config.yaml
model: "audio embedding model"
dataset: "single English command words and digits, spoken by a formant synthesiser in many voices"
train_examples: 78125
gain_aug_db: 10
n_mels: 64
hop_length: 160
input: "log_mel"
spec_augment: false
win_length: 512
targets: ["voice"]
num_classes: 4
embedding_dim: 64
arch: "densenet"
norm: "groupnorm"
activation: "relu"
weight_standardization: false
depths: [10, 10, 10]
kernel_size: 3
stem: "deep"
growth_rate: 32
am_softmax_margin: 0.2
am_softmax_scale: 30
init: "trunc_normal_002"
optimizer: "normuon"
muon_scale: "match_rms_adamw"
lr: 0.0033
momentum: 0.9
nesterov: true
orthogonalizer: "newton_schulz_5"
adamw_lr_other_params: 0.00086
grad_clip: 3.0
ema_decay: 0.995
steps: 3700
batch_size: 64
epochs: 3.0
lr_schedule: "linear"
final_lr_fraction: 0
warmup_steps: 180
weight_decay: 0.2
adamw_weight_decay_other_params: 0
Rows from block 3, named by matrix and row number. Rows with one number belong to one channel. Each number is 128 + 32 x the weight over its row's rms, rounded and kept within 0 to 255. All counts start at 0. Numbers have three digits each.
# conv1: bottleneck pointwise conv (model.blocks.3.conv1.weight, 128x192x1x1), inputs 64-127
# conv2: growth 3x3 conv (model.blocks.3.conv2.weight, 32x128x3x3, transposed), outputs 7-13, a 3x3 kernel for each
conv1.16:130063140168142110150186127147116119114068163110114145142141109100162124108113097113071150116115120048113130157151108096141121236167145114168079231095146164181118089109112098133097120155152124
conv2.16:074079054142122131110125123120115115094116141111131154098076069157134126190170137109115107130131113155160138063074102129112078139120099118119118157164173080121143170151133145125087164138104
conv1.17:142100111207157138127123108116088135137132177093174123106092199117136131143113101131138175094124152164122112147113137119130146184095136102127098250105170113148155145133105106106118139092069097
conv2.17:152141150159133135105129154145173182077116124154151121126152159145102108112125161134135102110140139105136141097119126137130139075098125134118131166145169164123106140140138194180153133120156
conv1.18:113074083100151154110111139125092156095128114138098079124146131184126148099087169163125113095126129146131123122108108096116111160140146080102151143071142134107159069171185123148078182131095179
conv2.18:142163171133152157104084097086102101111076075130114110100083085146134124194166150123134127108129143061067114139111074128130111083120139103094102123124117104086076135134142151149136134120121
conv1.19:117107138146135119111111125129164122109154147103133116186127102128126111179095138126164105095179067122124125134138211178122137137148092140157126159128129170074107059170097207138128083110105078
conv2.19:142146125160136143104133128095109112087091107159159145137129124120120118187191175144150127124118111102088080144130104099096080081090073121117127098105116113125126252254238117107088180168177
conv1.20:114114105097094119182134074098109171139092092130121111134081096063155101100213141163106199150098103087164117112132118138138119132119178135133099115149096184143094126092123155115118095112141125
conv2.20:136126108122130139142152131135142149153136162115151151069084090156132101132147145172192189094098096143173162112133157116119124175150145094114107088122161132152192066069095201191136085098100
conv1.21:151132111136117152165145092090127136121126109105169119118127125113076059162039096124157204133130057116092112100127125127139112161126104171145141078137137171196085159142119176091162099113175109
conv2.21:138130115114101120224189140145118111149144173091087121104117124145140137111110099182200212119108117161171165142173202103094105149154157098095097087080101095139202073082112157180168116100083
conv1.22:175081150067115140153132128113155158045144104117156096150144176102114109161150166140168152064091110146138097095167165120101146101104158118125141090131141146061127188067183139149139111125202119
conv2.22:096110137101102127094084086167142110181145138132124117072044057096094131165143125079105140150137107102118123103091083126125143132144143057069080135158148154158177109106098107108125185183172
conv1.23:147091156146155134126161174161138143122146064067099119176146152151121116059185077106142107126119082171128140136114129176093111087187102172129075131157114215186127154094166122129144185142118086
conv2.23:127115113167159159113131145062091100137146148153213245116098118119100112111129136158159175116132130167153151135137121101113130087073069078092114134132166112131165163160174105090095101110121
conv1.24:147115116155126144151078049116177088107113108107113122116166191197125095103168200077149077186110121150100128086130149153135128098150139109106175105142120137130122128136101137160103098119116130
conv2.24:131151170080103116093081083102080091123152168151144134115097083101104141102110128113145184096103120116105089094065054112150176104113137089107128137140124148135120101091066121112120179203194
conv1.25:091207066081143093181121118106102150171083096115167110123107125118177102165102153105101119165140155057108098146154143174128094136202154136111134057113151187139170178125109145106094153079162112
conv2.25:156164125103113122086092098122094081135120157071089082094097081186173164158149153168172194094099125163165132154147143112117124129122138094105096097108120099096093126117120188166132075095105
conv1.26:140164170106130085140072093116145144117130114124152120015156171110144026130092098147133137090131119110111146148100146128110137153104109159147185115155102100189118163147076142113095146191118171
conv2.26:192157129161171167132106111117108089145136131136139122172181171160157173093121131119129114100110107161149153179133095153159155119137175155154179051080098073081107115114120130126158108108103
conv1.27:137106112152200143134104074152180116147083172153111183149138072118144125150077136078125136176138122101153163091114138073161118164155080118150084138157117114139149166155088187107130115109110130
conv2.27:153176184108098124097108116122129153121112084111134107122094097133092091199157148118112123138146142111127129088108109114119128208173161149134113144142143148150152151160147128115109149109087
conv1.28:130138076126067129145189129137098070072080148101089137169076105110110172089120072155155123175097132120122108031160119117116138128150149150138106130063124131127114173141125148136121149171166114
conv2.28:122138132157158147121118121121137148125128135132117125117137151109125116132114115136148149129133122087087098214202167162166164078094111107100103157157150136149167150172177108109086170148141
conv1.29:111096134129148192132134099150072134116105117169138125082204134109086139141155157071092192117156167124146116135104057097114189112120072102164130088122122140109106154129132152111124160154117133
conv2.29:157172187119126143086065073074099094103098098178177146143148132161152129084089103133141155078085099111109116164155135126166168138168176153144148154150145112101124116130112116110103107117087
conv1.30:160163077138065079116117204183168133129143214059093142092118050111137114075078144161173064090067114122124099118132111093119142165109135131149169137146135123134186131133125115126088141170148124
conv2.30:163162171198151141108140165081063069122121113132132140121115129142138158074099109122119129116140116113119107088101120130116114096095091110109107125145145102117110158176162071084086139152146
conv1.31:147157169150122148146141153133138166103147084120119089141131132101077205104135133158147081119153117118123158116098157145100144163097127185122170146119083170198179107125114096146157151151172123
conv2.31:128106101112114116139147122097081090136165170124106116093088077168155148187142126116146131136136101128150147164157163143103104190148128103081085101111130128143175105096095148161126105083059
conv1.32:061148211124148128127116082170125102149173124081137111093175140109102138134128120140121139120145102201152173118124112159128147107183159107175146165107132144125102093139154162126150101099148116
conv2.32:184196195102129148073086084092093110124121121116128152101090084158171176186186188153160148131141151129125111108107112131166194137133162039050053133154160150149146109086090143149134105118132
conv1.33:105086142134117153149107131119158205146120159105189124142135133079066080129041130147069114145149120147120165124153144140139163136155102159131059123149105151065123139144143193122168145181071056
conv2.33:126146127119135132195115103147144151133120125089053053124134151135126123160139121102129101128115113059080079121122126066083103135148155094104110086099098156189213147163156096132149169151117
conv1.34:101126093112119136066081171115121109102130163146102111133120117101094116185127082131205083148088157116090107127155100154101119121162189105165190191097180186112134131139118201121103124182136096
conv2.34:168166144147139130127119130074090077105110107131150162125140134147150153120119142113117103064077087174172133157128115157152145056090119134173211103114124061081098158161160159162143131127147
conv1.35:196116141109135118123207107103130050108145114140153092114192085062106144152149099055095089074100122123140211108124101110116151201104098164140089071149163146140110188145122147115146120109083123
conv2.35:132153136121129155081090112109092104137122127129118122079069053106103109177156166138133127095098106107111110110101079131108120166169180080083070142149159167167150095112120127146140070071074
conv1.36:104161108117120144145198142079087105122159136096092117155018084175087140165113114147126107184091136187159146106118111160141117135167218101151173104131077133135120080146130160133102131174123142
conv2.36:128136127163158135107096099143132122111124128111123148162151159096094090089092094141143164134129128121136117181171149096115121056062062100105114126126123138156164141148165099103099205207196
conv1.37:070247108174138106101162105133191133125121158105129071111161107138157072124123158186126186094137126159153133100087124097150142152109139124124079096070123174135144101123133131148154092117128150
conv2.37:159188181110104115096102104061084105140143122119115110140133116166140114120107125144169151112128161114137118179148147096129148151101088102117111113120135111095075122138129171174168020031045
conv1.38:140104206143049094154123179134105140118088095172109148163137170100214113182157145099140203208107136079152144129102108127146119106093106152149164173195103144144112068138106130130148090123155136
conv2.38:165183190128112121118116087124129120152124125163165176064071080098093101138141142150166153131127123126153157102113112081079109120116144049068063094137166098121163087079106163172150113111112
conv1.39:098175112117116162133100123118053097078155110192125092104141043116170138122140154119151123156131153155125130128137114139132209113124101103117131237107137147149131100074129106142182151141126176
conv2.39:132146130136138125157157151160169167130136153114132156093099100131112107144146141135133117122118115138169167107120154118084075140115114110117114151193223120141175098095124185161127134147147
conv1.40:168134101120145110151094087109120142165064207147181157155057111143144113099127145103143202135111090190113148164108183127100172093115117145165098088114150103139133180131119136092138130117135107
conv2.40:135100095135108081170159147076087073078098089125135146106104117121118105157159161152170171129116110109135138081110170139145148118095103131128111110126143147171206122131129089094094116114105
conv1.41:049215147107103086187142150086107129122128125149161100115104122077170079115088211116169066106195147124083161141124152100107097140085127139127147209155117123080127155089126140099090162094083136
conv2.41:154131133155153129084114118098121158118129144139170169101132136188174180170178202140122111149151132104109114166139170154120132182144130085090102130138166135128114146165141159136110104106100
conv1.42:179095128111087142095201129113117093112125138107136126187166107164157166142104130076141101063105153050127118095119110077143173100118130157145062174149119140126113119135117073065115213135112152
conv2.42:139170171131149153064062078102097101087108127124121098076077087111123140102102130139163172091112107108089098134098082144145144106142141120129121106128143132129122137170167143120109121120154
conv1.43:146172074084104088138124190132106088106183155124167167135098124095128192166088090093154119078135115204108192120135132133147127150114136109164151194121151132157102170124094110113151126129118157
conv2.43:168143153133137135089116124127142139119117119078098091086091078163144147176173174182176177086098108140132122134153162100115116162153148101121128129148167105098119109111114202197182049055045
conv1.44:088186146135220191102183171142140148103175107125128085188138099112089126122098165072179112101087130120113130127165168143093143153153113109156123140124117164099128140138088107121110126145179126
conv2.44:162143139151156149104121125099119131112127163178173148077085062112119093160160150189192200135133126117094101156146136122114124139123120125147145095127143135143161117130115171164154092108129
conv1.45:071098101116168076095101097152081151107156110162111160100145183130126128094122190100143133140152134142134159174124109138053136105134120119154110143128120094087125126115117183098104079175106158
conv2.45:173186183131132148082077086068084068132114098178187145139122122109105115134137153048077102093108104103105101112110093084121141059105157144142138138141135095097099135137156141153145090095088
conv1.46:188121166116116098090124146078141098197213156089089128119091130170149164086102098091185091097129136167120127168152115189165165171161137140092126098145155137122135145140092148158116122108139189
conv2.46:100085093116127132111111100093091106087098105160168144078105122123129096142144151106111109183156141158135140122144176163157130132117095116135086109117102156163191091081066125136136139137132
conv1.47:123052160059114091132113173181138113175177119157151185127097145098206190203132114147131124100131150171152095167105121184150115127086106132109165130144173102140155136141098147117134101164125146
conv2.47:119112095134139128134115134125097052141113118144153172118109103139137139173169169109110113173165169108106124140135129151131125121120108110119119110122135141145157144115125126105078182175161
conv1.48:150093076142107122144098129100112093096153091164127185095140187121116172117148198167124135185129122115133131107101103135117153194150175076140120146104140126143116120116154109168094134136174158
conv2.48:122126140161155141132138113083090093129159169181160139142121113079084109122113118124129151138130126139128114121114156078082112094098096149154158112127131143177202113119118102095080174230217
conv1.49:121147103144084119144131111090134186199192139097149221095099098196084133134090087171051157150087124096115096076146086153124127146116131124095122111183146160133139116113139111106104107116136098
conv2.49:135115100135129144139142133163150145168180190154139149093102110131130121151156147133142130165170148154168162082110156153132123143138144134129131102082088111128165081099103152127124172140123
conv1.50:087119110121183153162167104083091143133197100115125108146097136103087030120167144114181071097146155101136143115144161153092145134106068144136142110098169119122131138179158159118154151136143079
conv2.50:124124110129122115109080074109114106109119123138144134181168169087079070131122117155161163142161159083071058149150132119123132077071074149154167112093076116127120141168163129124122131119119
conv1.51:149160082173224216105195111144110116173159117128146091152099125113112173151169090185093156073092128116131152106107092087097081087039118094117165164076121115143186109119133095171129159133103127
conv2.51:172174151133121114071101131098116125126142168086104118095104098130111118171164130152143129115122107141114105126147168088120127191171165149132126105114105118138139093079063160150168094082072
conv1.52:133097128108169083116127111136063142178125145127147145185176164168187041129110109108140095158151121134102152124145133078123134110119119112135173142162144078140122097170123115159136132160120115
conv2.52:127107091112102126084088104115102094120123135170150129114128136126109112139141133111121103094139142139129101120105125089087072145128144167150143065109136112109105114091056146135143154148116
conv1.53:124133119144139111089133185141150139109097191071124126098095089144141196116182134132158140135109173113146114144096140148109155126182073148115103207188144173123087115117149080151142082119135109
conv2.53:106108105143121120098110103154168164102124138165170173106117109187158146128151153128116106117119118114129139095084084120093076135101088107106133093092121105112121162159155131113092146132155
conv1.54:137119132131101118138096076117098151118087096109127127105136090138121163115225163206174143118157093138152123142147111155098113195129156123122146102150097069191148122111133113127092159114137136
conv2.54:113127149118113099107097093116116123141154163119100081131123107128137130095068078117094072088111110140131102176142120121106106122121132129146134112117105163168146111109099123136148159147132
conv1.55:096130104109127095082083090126169115097211144110176141114124198066097169116088162148095154163193070084072138164137118131122128118125188172110154100138138125144099092087114121123104128145152158
conv2.55:106125139186199197138126125157158145112123170179177162117125127095142137127123110105119136153132119110107118139144146118126142031074097160153153150152156146161188150139146105109128219209185
conv1.56:147139092171064153118070164074130146130120111135112137049157133114149082173159119097089100176141094137155141145066145124094147190129183080099161064113095139176165125124092152173113099143122142
conv2.56:142163155153144134111087077150121088125133150091084090156135129103114124104110107126147164136135126110138113137138133132130146115118106083092108125121089112129134135139141173158140181187168
conv1.57:094132057117105152101116136107147164096114116169066107135159142083132155175134092129078128152090177115098108133142125090096117200100083134074137182164125139156117152115128111126098120096136080
conv2.57:138134140152158165115134126152178165106115129104109152093104113167149151132137160170161132105113119134163156096092129155131133139109116109104118134142168096104116122107127165132111117133161
conv1.58:117222071124134113124065184128175106100127149154130104134090221168161080131178122162163134144155149092129122107128184133125125103128156105146159101129142174152098090144076101222093111119129110
conv2.58:129104104143137150117136159105121122116125106136142143130103096133130161089090090087124137113131135135139113085070083103105129090098115131148154092123146150145151130100054098083109179189177
conv1.59:187203059126130079071131126098100141120162159118053101140112074144137190146135181060151138096163111182130152103146139144168120153110126124094136139055137195189077127066100104075149139122158164
conv2.59:127152164111107118071097096114137139161157165124129116073091112178162129145134161182158147108106104139171150133144149073086097157137136121137136101131168117121147079089123189186158050070072
conv1.60:149137106103223103156159130101125100123173125085169098113098171099069131079149094121138120096131113130112098146117161180125138118125174122122128065122108162083155127113104135216146154131178151
conv2.60:149147172116122127087076102114098085143171180141152155113118127128140140107110109167182174104127149112100074158174178107103107124125102182186181131140155133122142102099078171153164118126110
conv1.61:143121244137119155169155132082194163190108176191133079095173120079074156152144106132092099136103117115115076167112110088136144086149103135130143086117116135133145144086066061148151111154131169
conv2.61:174142118101123115153141123094074045126129125168185219113105123152151136131148154115136151097112100116126138125124149129124113129131153089086077115160181084100131103096105114122117098124123
conv1.62:115115099170114148160086125126146135148161118149147104124131090132128080115127094215115170113147153116172131110164128128184109167105107131140175130147120159114119119119124103152158143147133210
conv2.62:086090103149189165053091081115110109153132114077061076117120122130130115090096088102092070130154145118126145151138106160142142143162135137120146139125138168168162110107072132141152207186186
conv1.63:159176138153173128101170126130139098087140117124142132055092134118177108124102062074080028144103163166123111131062093093092157143143208141128126138089188092160147161142167091151128113133136123
conv2.63:129138112164167158117131143138145142105116122110117128117117090157170140255240228126124131120123136129150136160170160107104112177173165076067075108111121145140149075060071169174168098086082
conv1.64:108091103176115103098099089147102095162096117215098121158149121132149189104135061211196142099105119134130140099157056128092137090091096115163063114125091101104120126078134132132153134166144156
conv2.64:094100104108124081171158190094088075070069086088096114134126135147137110117121102119099100088076114098103128183189192172155140150142117178196204134155170149165191114101097137137127173182173
conv1.65:165114144081116127187128082111059142165136170086113180154101089192125115158211084114180104091183126097091152116135160165113136104176161131157122096088117100110141153103078174105140135111121115
conv2.65:111115106124091069148117087111102095072084093096085106189169170123116100124127128124122148154122108127117110158158162117126129078077075076058048094072057168173165139154161112116110168163117
conv1.66:102090122160110143073138062097108175168128169133101088149180184072169193105151171149138102152108138156151114116110159138124126131140074170054156091128181138157057129157101120131134093097143109
conv2.66:158164210153147144154164153087101095124136104203198192110118123113123124143167195103105100149161149166161146099123124143129126137136152093093108127127100149172170114111100094093119174161155
conv1.67:121144155077117163096121149126104059116114108125094181069151199218106113092255182239168084054142121126119117140116161115145161122085107141151087113112171120194150128112112128109118150167118153
conv2.67:113113104115098106103118156114116122143162142145140154129090080106107112134117117088121124122134135115119116152135153105103129131134159118117139117130127100120156124102072088067111200178128
conv1.68:061095148163103126075110114170138140107184083070147107133173134155197149099152127079139088091154117149134133088122071124119145147144189137137082136144144106102126142100176150151124116110141060
conv2.68:145143130140165164129121101136147161113114117143145127134151122167177169253248233116119132133142144109119126168166170141144161101118161112108122134144152127108107159161152113111112100086059
conv1.69:198158089115127110126134124142070113151202135139081125196145093025070131071090159058132162128176095126087130165098093111148129137126143142126135128176092107194169103122113124111134117142136120
conv2.69:149150147129141148092099109106094082180184178136132124160154155140141158148135114091086094122130118096097112157161143137143139122122120143137118121129142132138126174177193110104110126112107
conv1.70:173214056134178120086103143140190110156155099222121113081100100088080112145127091111138165089156156119143135158150166185128100079082118168126130092110115110146127148107141183101099168125110108
conv2.70:166143122140170167104095085114118131165170174146161140135122114144151132155130131133136150104099107165177198171140120138136142200192165099103096127099095129087085072049065183189190038044040
conv1.71:096110120115171093137133166091094163052174182123100139135099169107129200118176074170147116117123130165180125116125133121174087142161100162110107139157171087099158123141109130119079116121095077
conv2.71:126127133107111148095129137120130142108096113106103096099097100128112121165142125167144113140138099147132119099108101133127108213202209146133132140136132120111095107111101126128133088068043
conv1.72:098105118131131149076190131089120142194158164166152139111092110077147064172116098119140124147094114131135074157143170055115117098125127096126155101188101109157095101105168108082128106121118111
conv2.72:130111089121100094183150170060060061124106118086104139177171152143147153174161153117147153090091095115126105152156177155125110122108102142154152149115112177197212129124130118121105120115096
conv1.73:127124089076096059108112109140161179136197110124090096141110126151139074110137186060134072112131124105116089121137119150176084092161140069091134055124188137121114085150084207140113113171161104
conv2.73:142149149187182155159132110116099105122125127130114100128122138151152138169167155123158176118121109113127120135126108105115125101102091114124125105097072140139116186168176080080100191176170
conv1.74:153059094088107121145170094131130147198040073146103154160079111149105086132153094071096069084117177098124132120187164145143172070141124133114168113168157160117183085144110123114123139175125131
conv2.74:096087091080089079128117131107096077121127135148106102180180189115134123095116115149169171128143120144148132135123151159158149122130153189190194073115149086159194114107119128118104114146139
conv1.75:103065118134114084121166132104153125155181130112069087117126129138125108076124101177067127143148092164128121089153102134137149153130103047129118105129131153100111150100094094145155118098072137
conv2.75:090117124169178189102096096102098101101098110141117124087113127096115118169164193168174185142126133132129142211204158152147156146125110049053055116096097185171159152157140093089082162156154
conv1.76:192103129105128107075112129111164146078151114102109094120124166205182153096066179123127151158162093119154084101139135110148157091124105116177137081095061117121110105113187157121132155116199128
conv2.76:157147134155127126130136148101097118145147153170174174125120117117112125129139128115120125157145130123137138086106137125140167098098109110111111103106123140152166126124123061039073136137116
conv1.77:164240141124153139182110104163116148092163123107103050144164106112121130053131135080151163067130147141136135080163104146090122158090166144137123095051091187121124132150139177088076117125133131
conv2.77:178169152096112113128126117118108106145152154077084107083090100208192174168159167174204196102090093149153160146140160106107104157142133101105110085094108120128154088084096190195200083065073
conv1.78:102184173158102132195087119124101117108145134144138090105119083137146093110112139183063146129122111197193143151132136081109112146128163073127127101111134125143161117121164153113110122128139112
conv2.78:170163137134154152097118105108087099138120145096103101081103108213197198133142158168198183113133132193199164167145153157156160172128125089103101065097106136159172115127113189184159076074081
conv1.79:056181170156101155160116120146089111143094110162138097155111087044093181108128120049151172119163131127101100090160150179089144124078126135143094097114127089115134114103084145114145104070110137
conv2.79:183173184175175161172203205139129119125102096097109114147173171135118131112124142110121114118115099155131128099118131103117147106132161112115122122164203134147156143145146133162159109101122
conv1.80:165133184095137090123090098198078110166140071130097071147115157158119128140222115123194132056128144156167138151152187151147122159122111132136212100139132145163126103087130115170123100124204136
conv2.80:097098112076083103093104116084079074145159148145154148173140134133140170055076084087106108099112130150139132121121142120131142121091108131138134114097107122110119084085050095085101201199165
conv1.81:166114143136191160143089146255098122141103133150174125174080099115198196114137108180131130093165098092147160101153162138105132148140120157124129139135115119109148167147111135136155115134148143
conv2.81:151147146141149133130138143115115136107112120098125137108096083202190179212199180139137134199180158167173169149141141154125118165175174083097110199208184147154133122142136132111120182168164
conv1.82:133156105066078150119090089187172138088112166111152156084169140117166174122203099137120146128124091199123159125099140161189187104204115154127146136120140097136133128154118151149148107092107077
conv2.82:133142136185196175131143160104108131124116114110111135110102107165170157207202209122135156149155152149156164109079064140135175127088087123106117151128111201189184156170167075070061181167149
conv1.83:101149115064145155188038114156114174096106080097120117155095180132105081061103137089121103110086088147151131105176107154135124155142085169146186131155159086153106139135111112120161127092118096
conv2.83:177212192095097143095091100054073078117108083146106123132134146156146136093103133186211204091124134141150158113112114113142155094116114123109124111133126086069049199196219120101104084087098
conv1.84:068150092121158125198121102116123202082141110106185130098133098101134133198083131115115142149147159064124112198116194154146152126118112181130088162116157108168180115148185159142118126164111176
conv2.84:169146139127140139144126094106109130139113126072035038179186144155120149112103096105093123082093102092075069138136140069129146086138175163177153113099090062100119096103090090069086135127107
conv1.85:130114101141141146135103109148104120136087154255130110144174134134069129116082096104069120077117112124128139129130132113110152145115131129103130146134117104118108122188056090142134133166121173
conv2.85:147156160129138140167163167090086082061061076173164176122116124115113121162168166096090113096102104110111115142158165190173176112138144115105105160167186173184181122124116088086100134119115
conv1.86:115177098127135150128088171083131184159156163132114109099126110127088124143112158083193159149160096135153144104151104175123170168193118147080122129128122103150118109127169128133143053155166099
conv2.86:108086098149136139163174156128136125169145125102084090164166180103114091135125091174170150152120114133120108182182173122118118100079073163153141134116099170192180133125132129139112139135122
conv1.87:142158099112126111065152082161183141123149101093134079111127163096128053171209124150118150130123111190131112142151056158101154137144153123121144156083103169167179114161094148142102139097099115
conv2.87:152114091160132134106122128106121135122136134109143169112089078171165151201194203134126150098094101155139143104122130149130129154152159091100119124123123102123133115103110168138134083095100
conv1.88:133110081142122116091142139117073122193142099091084181154128163131140109151124101186101079133121120136105148139125179141092114090132137125151112171111121151111108130131127151137119113109129124
conv2.88:085079076092114130079082106102104104124139138123085086137137140117125135140115094102120140109106111130130122166141131137117115122121128192183211104127124127143174130098071117104129190198155
conv1.89:094158145112075045196129137125115107140109109115148134158130105111155160129114127059124085079165138103157048089149083164112123122128135104112118158130101099132159132122098151155070133097134115
conv2.89:128122132155132113136126142112123112120130125133141131193180187166138150183150136133146153138135130101103112167147120105071064105068057165159154111104085117142135217205214093089073171139138
conv1.90:187129054137100141086097180123065157106139108137133111127104096107131123099153126146134097102083142121131113135108105143126129091134124085122116202143121154153147130065103119142092111165157093
conv2.90:108098101149151151120141152106131132103130133135139131149133108109100087128129132156137122103118116131150144122129159083067068133108100100112102144171190067075089120130133185153119106122115
conv1.91:090180106101180132162147153163116142105131184086077092099125129150108139094099088076136070084119123142128130146117177126158155125141154154117138111119145140125166083114193065133133157154091169
conv2.91:121121123135133115092141178114110116085084100104110123080088093116111131193201185134156156108123095161168140110125158144127143143130139094086068176193202145166174093083100090104107109109109
conv1.92:101153125121069075117134168157121136099150064114068146094121108163134122114117178103126121129145139125135148116110148135123111131146106184148140140178107155106141134104094098092091161063126145
conv2.92:139154215142150175069094107136143150125131131142121136093116139206191190108098103155137125096104127224223213096088097158175154154144132117137146151140139133128118139132137113127142132117108
conv1.93:130075115140169102115114098090125084121099118181128126098105138163138084123111135157111102187112123113088123124145153149127095171118086145105136105134123115140136101113081196144111182105185103
conv2.93:156143148128122141123131126153148128150122111121117112069059107186166176167159155102162219116108111186207220115107120170182187113106139114120133118066080147141169087060073147167179124120113
conv1.94:114098098141080124093136138138152127122116151076102129162164104132065185163223045060108102154117094125102110136134121118126063126127110106160130072154135126135113099154144152117105084140111145
conv2.94:145150135142144151122097091081098102117120129175153173129133134147149140147118112122138137083080078138143159134113100118105101100115144104121139128147156108126130094109106093106103099108108
conv1.95:130150124129137051108198173201193074152195152128086097170161140095036187086141111124157086096116089131127159128124094173104117163155120103138135129155149139160155113171116148096148132117112159
conv2.95:174159158141156158041058051102109106148135123136157165140132102127138152153139134112119124106114127170156148113103093157128124170155136120145136161156148117134139140133120104109114159140120
conv1.96:126151129185128161122131142073090094117117128173120102162033091133110104191139111125145086133100077098142148126099105162092121164139114118172171127153153125093126119132118158146178168178135133
conv2.96:167120114144155162118109130087090104131100107075107144093137150157142136088108140114104113087097118166161150086113138074099115085110146147160175126128131103092110123125136160128099080082107
conv1.97:098130098125145121111052135110161120128165105089126147145119074103110158149109159076122134112118113069108113086094135104143074141130135103163179112123097109118123130118107128111115117101131070
conv2.97:164142151154160142161158154143131116119136129108114101227196153111129151143118099079113127120136134078086099145174193118132155112129133150149155121132137104075082168170163143151147074068069
conv1.98:144126080097114107064108154146113101137219175192154137061157113105138121126143156120114084091203148046156135117109114121161195090113154137132113168176118119148149105138103110143114142109110132
conv2.98:139144143138143132140135139093089091093105115143148136169151142110100112152147132093109115108104093114126121141134143141110089118099087129132132157163153168173166175178158101101106165180151
conv1.99:163126080122109131165133127125100074129138190141103121145100139143119145090164169118130098087097139127136128095129158124153165177147133144105162132141167092074099121160142113125131100101130145
conv2.99:109073083113106120177139135129113114110162158127137136150144145149131139136119120071115146150149141077090092073073088084080095077081101109104104097084095102091107135113078110097109209208162
conv1.100:115102073105140096076067201158075173092188141115097108113112090077122146089127137123133138162171192100100133151129115129125156122158095094120140182130107113147156109147116191147158147093167107
conv2.100:163161139134142151128129134138148130116129113123134164099108097148142149174177180122118104123103098194206198123124156136115114140120111107123121163169178120128143131133142148105085149147155
conv1.101:106181109130082147096118100144110133112144120129115085107143149084125201097134137091161093145091129133130134157114112128112151160104115144116101129151083176122114153145149143124106148126109158
conv2.101:129131150110110147100088078105113101128115092103062034092075080147136129138099110132112099109097068162143123157147130161151149181177182124135125103084085153129148118103115158144134121112103
conv1.102:134140196155158187050160105155167130096121110104121066133149139075085099124133191162174126140108114086144122062139093128164119202145085160167168129093131126103158120137104125130148125135122154
conv2.102:111125132086117112043043056116104085161152137159137108155141146099112113058068078110132132116142146099094075138120103108125140128128120122148171130132114142162176117091082106111135179176149
conv1.103:107087165107117108143100116129122136081104178109134105177126131165103095079171130081136091113114145170165165112145184132109130118115113125148093142173103137193133186109092154129119117080147140
conv2.103:123131136143111095161154154108126127098139143104115114107081066103093085138128136124149152132118106122123114108118137105115138118109123061064047080096127202221229119139141129119100119122105
conv1.104:103154066118110090139183116160095140099129189119102154163144152095134140101189067120127122153081100158103166135120128127084137085144150126101151094144106172143120128119131123132130107144115107
conv2.104:152141136134142176085098093110129143097085095116136153091102109147129116126151166174185174117126117206222180139148137116133146143127133105117109111123122107122122110099099150161129048069079
conv1.105:144159097131117111144098070136098162153116095167081159102110153153084116172096105119148148167154102091139121113142154119098126194074097119096157125199144164123131121126105145158103146095112179
conv2.105:155147130121130163085078096083091089128132128104115120140147144152151174079089081129135146105113116160163161133116098113104104130164188178205221091124129101101130121108093112116121104122106
conv1.106:125134075176092159124125171124134209067174185098141115121160052144168249142142183133107104129157139145130129155128152143136109144076113154140126126104167140154102123177111151168163136101120109
conv2.106:159161159141146157090108106099105093105139156133144134174172142121110118091090100112112133125127088135137090103083066085094082111103079155140128147165182115132117133157145117105094178193198
conv1.107:174140104180120120100187185144120159069099152113124132122127155150102130150140175107084159035119140109116139170127177129146117124105139121106085136161134102186101140161169158118151121176074147
conv2.107:134131136163140122162162169147119117114155170107124130093086091111106113108125141150163174114098085123120109113124148118116123127141131027014011120136149158187203080108138130121106164170159
conv1.108:119118122048118089150117087169124115131110134114122127089093096107110136083131185099111074089130081134081113096082083110096097126124154181172118163123140172088111081148077076151152109173153103
conv2.108:159145126117120145117130110091105097122114139124110141079080080123095095201202199109118152136138121115133114171150143123119136164160178092112114100091125072102153102084102181178114111097091
conv1.109:120083201211106149151128112143121106136110144146176129119111149112120108149128154108095122106135099147106079155160222152108098120115133153130072132099105109092137095125160058135099094114127134
conv2.109:118106084099083126126120111120126111081126168132136140148141162119111128133140097051108135142116072115134126071090109127147187132141173142117094068069079139161198106099101165155177138106083
conv1.110:075084155175130102151161132132221139117149074132155154184108152094127117083045146105131122125153127136120169121097182098118164108143132200136076099108159096117122147142113122119125179172131089
conv2.110:172159142167162156099106116060102107145147156211156150108136139103127134137133131164168167090109105114089098107108101120169183157149164136150161085109162067097125128135135092111092093117139
conv1.111:157105083122105160085122148085069107044146085113122096120142150139149185206127127180120123088153124138116119167144142128154119170122126120101187149101162160167096120168132172144122159110126125
conv2.111:116112123110119132115104111145140117144146171090087074091097085111111127164141157133137121113089067095075080181158152113110136135140133065070066127121108134120117091089079122127111171187164